A small spectrogram flow-matching model, trained from scratch.
Model: activation leaky_relu, widths [48, 48, 96, 192].
Data: 39062 training examples, 132.4 epochs.
Rows from block 6 of a small spectrogram flow-matching model, named by matrix and row number. Rows with one number belong to one channel. Each number is 500 + 50 x the weight over its row's rms, rounded and kept within 0 to 999. All counts start at 0. Numbers have three digits each.
After each channel's rows are labels from the 100 clips, of 14848 (inputs lightly noised), where the channel reaches its highest value: "top examples" is what is common among them. Only what is clearly more common there than usual is listed. The data: simulated sounds of rotating machines with and without faults. In brackets: how many of the 100.
# convs0: first 3x3 conv (model.mid.0.convs.0.weight, 192x192x3x3, each kernel summed), inputs 0-95
# convs1: second 3x3 conv (model.mid.0.convs.1.weight, 192x192x3x3, transposed, each kernel summed), outputs 0-95

convs0.116:488450514483523519578486498443459496590473511512478634447480486511467499494547529544562507492396450502467462487452476454486538523425460470431588513517539563452482517478518507573533362455528537543497459440466518396530445482514460534484459426597472471433527550531493622567572511588531427451
convs1.116:461389546401502533388492503596485434497506383437540468552506476513478499517441470515484551529547522498498468459455515498549489495445460509503488462478494422513494587469464501452474562538429504403515465547532463543453595502442558563561578515489465558522447497467444520444441396505438475461
top examples: muffled (low-pass) (91); conveyor (36)

convs0.44:485538503508475511481510532490555570529452456438493429387493464503509502507468480575478410426551437510443539421565507492471465509506518489457470509509563466546610509443403521449544491488572546488470496581548554606590484517430498407423518530507426474520434433419512466508468450517468563483
convs1.44:512522511488535473572492533443343436576519429506487583508509496537535530462473528419512557573482471518520498460464513581474504468540439513585471455496515478481500579539436536464445480544446430567473469439453546463512602521473583480469540532604526573403527449476472419485432438483467495557
top examples: pump (49); fan (30)

convs0.50:460397499487518560422542544515488458513484548507488415461539509508476544456406495404473485522478523466474458442496463600526532427549480480518487493468471484498514406496446475537536421465516502400540468508472427481462318476458490480513473525443513460509446473463416484495480522542403562469
convs1.50:505416527389512541436473596387492446486509477503510527547483534547506479433496538501548533502531540571512496524543425505614605536426474458545612437497512514519473532434538423559504551632453482525527453494553492497525512553502492457541445472523372516581486481512482405510508500439459497498
top examples: muffled (low-pass) (73); bearing knock (52)

convs0.94:513490514462483535478488574567538504461493496496514529525534450513492525467507456406395494521511497490539412495469444524478507441428487439537506471484461475455475471502542458602527451469463510527505577399522550497533459474507488559512471439501517464527525406450406543431466459557577546524
convs1.94:607526529471501524438480526496478456480484487471498520576523522480536511487525491596495580538534435501488488521453525532559534501633569565591526505490507451533482393498501506482468527513495468514530540519547442559485569469510500548474527515524475423489512516405466484520499536535484433499
top examples: muffled (low-pass) (100); gearbox (39)

convs0.4:437493551441417527326486499423448527557496470485543554548484559490525461436492475408449479512546480435504527409456509470481438441500565453439467449461474512565527492473479476602488466477474477451486492499545501507462601461534547486505466523523537470586436560464513433406483544541533499530
convs1.4:474473493452472535448589566500492441560474527520510528528441500562405473486540569436554507483564524507603552429539528376500546488429381426422585505508517467480508543535523426534543516544550512459558452485540466510566442557479542534463512500565433563522463437521450521457512488506492579464
top examples: reverberation (76); text has "room" (76); electric motor (68)

convs0.52:525565542505560438446486504524524598483478456505528499468478480473575436603585491431484552464548450458502540428559505511465434500544491412439544507436530560456521412468518453550471445587492484547560449578526470466515424501485469553454438505500459472534479521500442543587458462466549497524
convs1.52:517476545525517482393418630547399437502515572473475483552493463560461505482482556483427454503564475534493477547337441510519584486506517533485473524430470420550528475464540556434449528442471524561496528517544565567491460480517489555448467462427414500544505492507495456377534514480483506476
top examples: reverberation (87); text has "room" (87); text has "reverberant" (87); compressor (31)

convs0.74:481527461457458506429475530626508553469493492560558441451501487532465587492503483465420431532514485487465490581454429518551590561447403495644498511568496511546523482490512445498519492456429473554461491468474424516498433533534468549527489524537576522482485468495502524508484432470446504452
convs1.74:448546560474511476600498483471521525547533417442496534472573497497485569434500480545532447561422453530505473569660553506511525515538526551464483424537608478486452528461523478417479459525541553504557507476500501384492510584517519484638458518583656582471488482519524562479543520480512503546
top examples: reverberation (61); text has "room" (61); text has "reverberant" (61); thin (high-pass) (57)

convs0.33:429575490524411494459455433451515526473479567442445421413546506508455453502481498625552424438540549540430535386523510491440431463476475469483472490480577511615583449431497477395552469460451513580513453502568556525560427488441458497484486489433398470503451483527486475567503455464457492477
convs1.33:464435516419538449561523545477469445616499459465507509543472446484522426548514506433494620585528470450481495544478522525519557498575507483571524440424526412427353487553484500571354407554542446467552503471425558541447590535469536517554619562644524545417474485440449442464506456551526485517
top examples: pump (82); bearing knock (34); imbalance (34)

convs0.163:501489477456483518493531477460512166522486565469443520471432496534537442496526521506514495509545545497514536550505554469523547532453568491519584548478452505586464505456571498500583500511491505497435462494467527515514364479487598459473550463503497459544542488461552531492558476488576510499
convs1.163:487521508518497461465521565396419468524536410479539446441444531546668541441514497410514574529454513556531549487401584545456543499456527446472543390524478453487428497471501507464449475609507527554485502384420447553550426527448508503502454477460493493449478480460462476449504508503561460478
top examples: pump (68); thin (high-pass) (63)

convs0.181:522529536463557543607493522597417516472534450489486564582488480474557512409563473551518514572474442488529579439498569434510437511475509490449533383521494488533458478503534486469456609564467506540477425446561680437544531467434590524497452547516479476505523521526488443560525466455572498531
convs1.181:465383544422553490404478560481499515484501528465571456564531505584462514544470624451507553410496572501446507508482483510542573490475482463632505547435493431521465505525529504494565391481512447506494511534514442546502471579508480524460573499421448560514491469452483585394513450541478486451
top examples: state: faulty (96); compressor (50); rattle (49); grinding (45)

convs0.3:536479493531514575501488539539463511521506490518545423482500466545499480469459426365396455550444490525515429505469468534499466505530552490445485465554516411524490513566502425511462533473417473561453465436513501493523453435559550532516455476501459448479482476404432539455504469532577532597
convs1.3:585547483438539490550429493511387485481492435543553497507544505471547522475471485573488603542534423531455494548450513458545489517514483547590511475513538405460503445488461557566508553508498448459484556488490494479432554543502496561475460503528491441468522497466485454534433479493490451593
top examples: piston engine (97); bearing knock (36)

convs0.191:567469582496534538578513532450441524583489461503480569554489426498493493444498503564562540579486500483557531494487504448475455515460576519459545386506441524509493485511554607520487450539462541562475454483549535354566511482510502475533426468563492432450545579491569567621612584516537483497
convs1.191:439391458429507550470491594496541415501523373413583473529461457601482473609537587457455525562540461465569448474468518507503488492452476475559486458400467416432428519471553455518525506489522466526503528469551538504522507584400593555450547487529469618585518371564423501426487492521487514466
top examples: pump (30)

convs0.128:463382490434536545476485473571524481550517425528499532470445511527486481440560527594423435532579555578501414434394471585512495587434508563508505499493500474481573529594488520502463624485468548469482493535511500534495527411430490434491479440521437477509471503427500481418444508562474407479
convs1.128:476480478428467508516507546431582478508422432485533502488513544599427595541485491566549458466522352514470498510600488456569495422469497518563505512440513447473475419414489459521458406453466426509428500464536443522469592533515509468549547515526467528565511517429501485524484450499484474518
top examples: muffled (low-pass) (99); pump (54)

convs0.35:519424529498516521489527568567493578557506545508496563489474485509582486474503389378413417457484461481439467593489517599492481517493489451517503463454462406545486560485598480423499541449521517417431524463436535503458613535476549410393501510475560512488444448434567492402402395522458511555
convs1.35:529539459532425425547496471550511450440523453459512543482502535527451494497472451519562459536390457487577525496503499579494485432470477531558526545505520528533578490469559454432471451463404531445393513582487466525450440562509501520355491482441474504503468492552465439552465526479465528493
top examples: speed: slow (78); electric motor (66)

convs0.79:542469505526454470477500492469549592525456421489534417493549404523469540361463474440397469473430536393410479468517485473533518500504511458590409477544460487506524507488468402519465530425478485460422410401477372491521510438464488521553430498593541507539442600502502513473494488471429471497
convs1.79:426516547470548506525467474524539522490554418505566572475495530515508454501426495449533471509464495498478440576627508463542496465508467512458536434489541525409452636453546427549490500545527525439536480411496543409477500568490521462603418518587527527501474458577521415457507481446502516525
top examples: reverberation (81); text has "room" (81); text has "reverberant" (81); compressor (36)

convs0.1:500506515557460533533468526489543517462502514446580596493451503561480530430495468470514546520470479375496554332480484598554440459550514544481362379553434456523531514538469485501568585534460474445461465496499522542474512527494510536520542522496466565534469550415480458432487518548522544496
convs1.1:457474446433553527469457586480471500509542506555566531487365523544396529436468550509489477468541514540532471499520514477534540495522423389471618536471489535425516535536497427563549503520529564501474459480531516450505547511501537525483476435530419445540561449525483447496495476465462550482
top examples: state: faulty (90); reverberation (60); text has "room" (60); text has "reverberant" (60)

convs0.123:480478506398460430605487448490498462485501487561541460513514460525449521563448554448474489451482458407512390506486460485459489508545495523554475485508458504462429455510483442435501441373459453507536513398509426409453517477482476478551550466537622600452527498467474469407423414501538493485
convs1.123:460488492487591522526584556473508491499485540486526473480468490497511497520449441436478481566387495558538521503502487401603568471525439440497546464507486481443453522501531468467432421581580567480581481478485500486573520463458492480513467497496468468521563528555415475546506475490464593554
top examples: reverberation (76); text has "room" (76); text has "reverberant" (76); electric motor (43)

convs0.67:483526513537552543484477488535543573513463583524596434375467566524437598458503509420435491466454429529482433495485494475396494482482452443501430416433498484543575487528472462469543520444488544601526504475491561467520449511519473507521556442456522453536487440481461542403528487474511581519
convs1.67:520523550454535468577441561462420481515480412412525568503446513477494490473507480491505468562467471539492483540517432486507506466526494567545489425486520419456459444456507530463467463499527493552547588505543508484528585572505485432442480514573452615472450471500464394556496466480425472490
top examples: muffled (low-pass) (82); gearbox (30)

convs0.108:489446500483529536579471489451452499603475500519461634462471475518477498478570522553556505491437443506467460464455477446485509528430460483423572499506535560472481507481509517573556380462535543552480454442477539393544438485511472529492459419616469473435518560512476611567558512615516442468
convs1.108:452370545390508544379468519552522435520509386432554468547512464536458509509463495493466563526561527485477483466470515492532514478442448489523497458478459420495485586468477498454515551520431510403506468534524458536440592517455541542549602498479443584563421513489468530449469392496454461474
top examples: muffled (low-pass) (86); bearing knock (33); machine: conveyor (30)

convs0.11:525521547478481484477504507551567472511492466513462576617504438510528453479542549519440556485417536458560400451502497526446505428526512509548478460554521393460450562463543546524460535442475495524526499542505501561494513437480560514429461432519457484555493496493571525472530475463565473534
convs1.11:398494499549506531378476485582563541380475525503515482565516512503457522541492499579486571488558509484498506476401520512415482440421578467501506509527525534557466466536545466496483499526458487441490422460535490473402393395512477551453532488429381410494496480504537421450528507443491473454
top examples: state: faulty (100); compressor (73); rattle (61); grinding (44)

convs0.66:498438512518470471501450496518419530463558491500553502511543525426493513497418468410550490523453440455454524449508510449445423467459500433467432463446516489522437454462597528580506486514477580468547479514408566498464539471470437527519474546413461505524580450516556507388510522465413389420
convs1.66:385470523578515441464518624463524397536468536480488506503493475590487486496514483479478435465494614505562480550462501589486636513532491525590609408488407529471459532534560480435489449524472560545476435487516530490544504512545530544473532523548397493496481504502536513433498522547478575477
top examples: pump (64); thin (high-pass) (35)

convs0.30:446437549452580501476471569587426556549487561523499514540452461479572509420487518410340420390457438522397559514515492528505474512525428542533496408472497428485451546419539599446474478426496488535433457494455527437507543581513549378510577527469536571468457431429540482426459319468443502478
convs1.30:445530486586459446553498485509449456462581456469564522488506482477499416507513467493572431616459507479530514552439549516468504481455470485507499512525554489461583482525559479399434439422445486392354483584480432495408426564541487494481462524473437493435453424524470462522482460426484533438
top examples: pump (45); rattle (44)

convs0.98:510566461449518446538491467536509472439480446565452403473505479436448457495491485584543518495510473478441493468524508528522497460447418374480553575618516546564502475569411427456490539544539513419496444541561533564477319488552506559496486497480453465536466493524476493568473515522494606534
convs1.98:445462507414570577505507519455461463604501450532582485549474456567458485457435529365459608565490480514537501507452532465569564467541412458624524423482445426443446594532514550529481519489523431562507510485494559513532551495443584483523498457560473513469547482554456420434484532523549552633
top examples: piston engine (100); thin (high-pass) (47)

convs0.71:516493521506528463463533449538512508589559459475500486613570461445464502479448485508442540438448499481391405430557508483491485508556557532481461442582518475471488434514378446522481523513521458548572492575473479579495436491447493580519473560464502498582423596577489420478425451485470544527
convs1.71:452457486509496499496507568463459433473490473522522563516548478506443463403430475512546432511500518528504489571435412563485537432523398475515522432492458413391440603420462509436592504549514517419476485434524483520469539526513480559380530500549438521494496515449550376489429499507448513620
top examples: piston engine (100); quiet level (64)

convs0.81:471561508438457440497453481544523516481502494491474487467527462486436533464406545599350442498479566539435525505511421474537516483432513520545499497473548475531480457452523451439504499424502547548548436507584486450453474475455496457569546441604530464487467492444473536459502396348649470455
convs1.81:425489495486534487569552466463493493518511539494536495533514442477537408416482479424475485568503560451513419494532503477509564486572528487539550459492564518373448504491529487430457524494525398402472450446466538431468523499512491462572537473594472497459531524482418475458473440503533525495
top examples: reverberation (81); text has "room" (81); text has "reverberant" (81); gearbox (59)

convs0.0:418492492509493497472518430565498421518450490496484535510558471458469472454496535569465502517482496432424448396503523593516458473526418539531462337427438509506446431477530566509508481511446457459548510490446497506505536433491508506499479463484465486571496414482484461514484495382540558477
convs1.0:434448522556483505350529555504529523481359557528508569515506526511423519433500570470505526467507510487527519542500550491513556398490504444512546495517506484512594519473530434532547494419498500496495489532567525471525460497501512432509514426433407522549495470603514506395618520484533556507
top examples: muffled (low-pass) (84); reverberation (76); text has "room" (76); text has "reverberant" (76)

convs0.186:576452498539528533525469511497412526503510540543486552574483475514519500456551491561584527561473492526545526465462509423552524540455569534500568399503466558480453534514510560465469501563451488477454490535513518395532569539528495503597450462547495437423606576504520537593560562459541503564
convs1.186:481449448391502534527482584496532404518516465427552500504462461597432465550518536378494546518469488477587451500477528552504514474445475470570474471438441428464480555485556437467545428450531487492517552440493518500542460562419582574431560465498482617579537406552428495448489512501489537456
top examples: pump (50)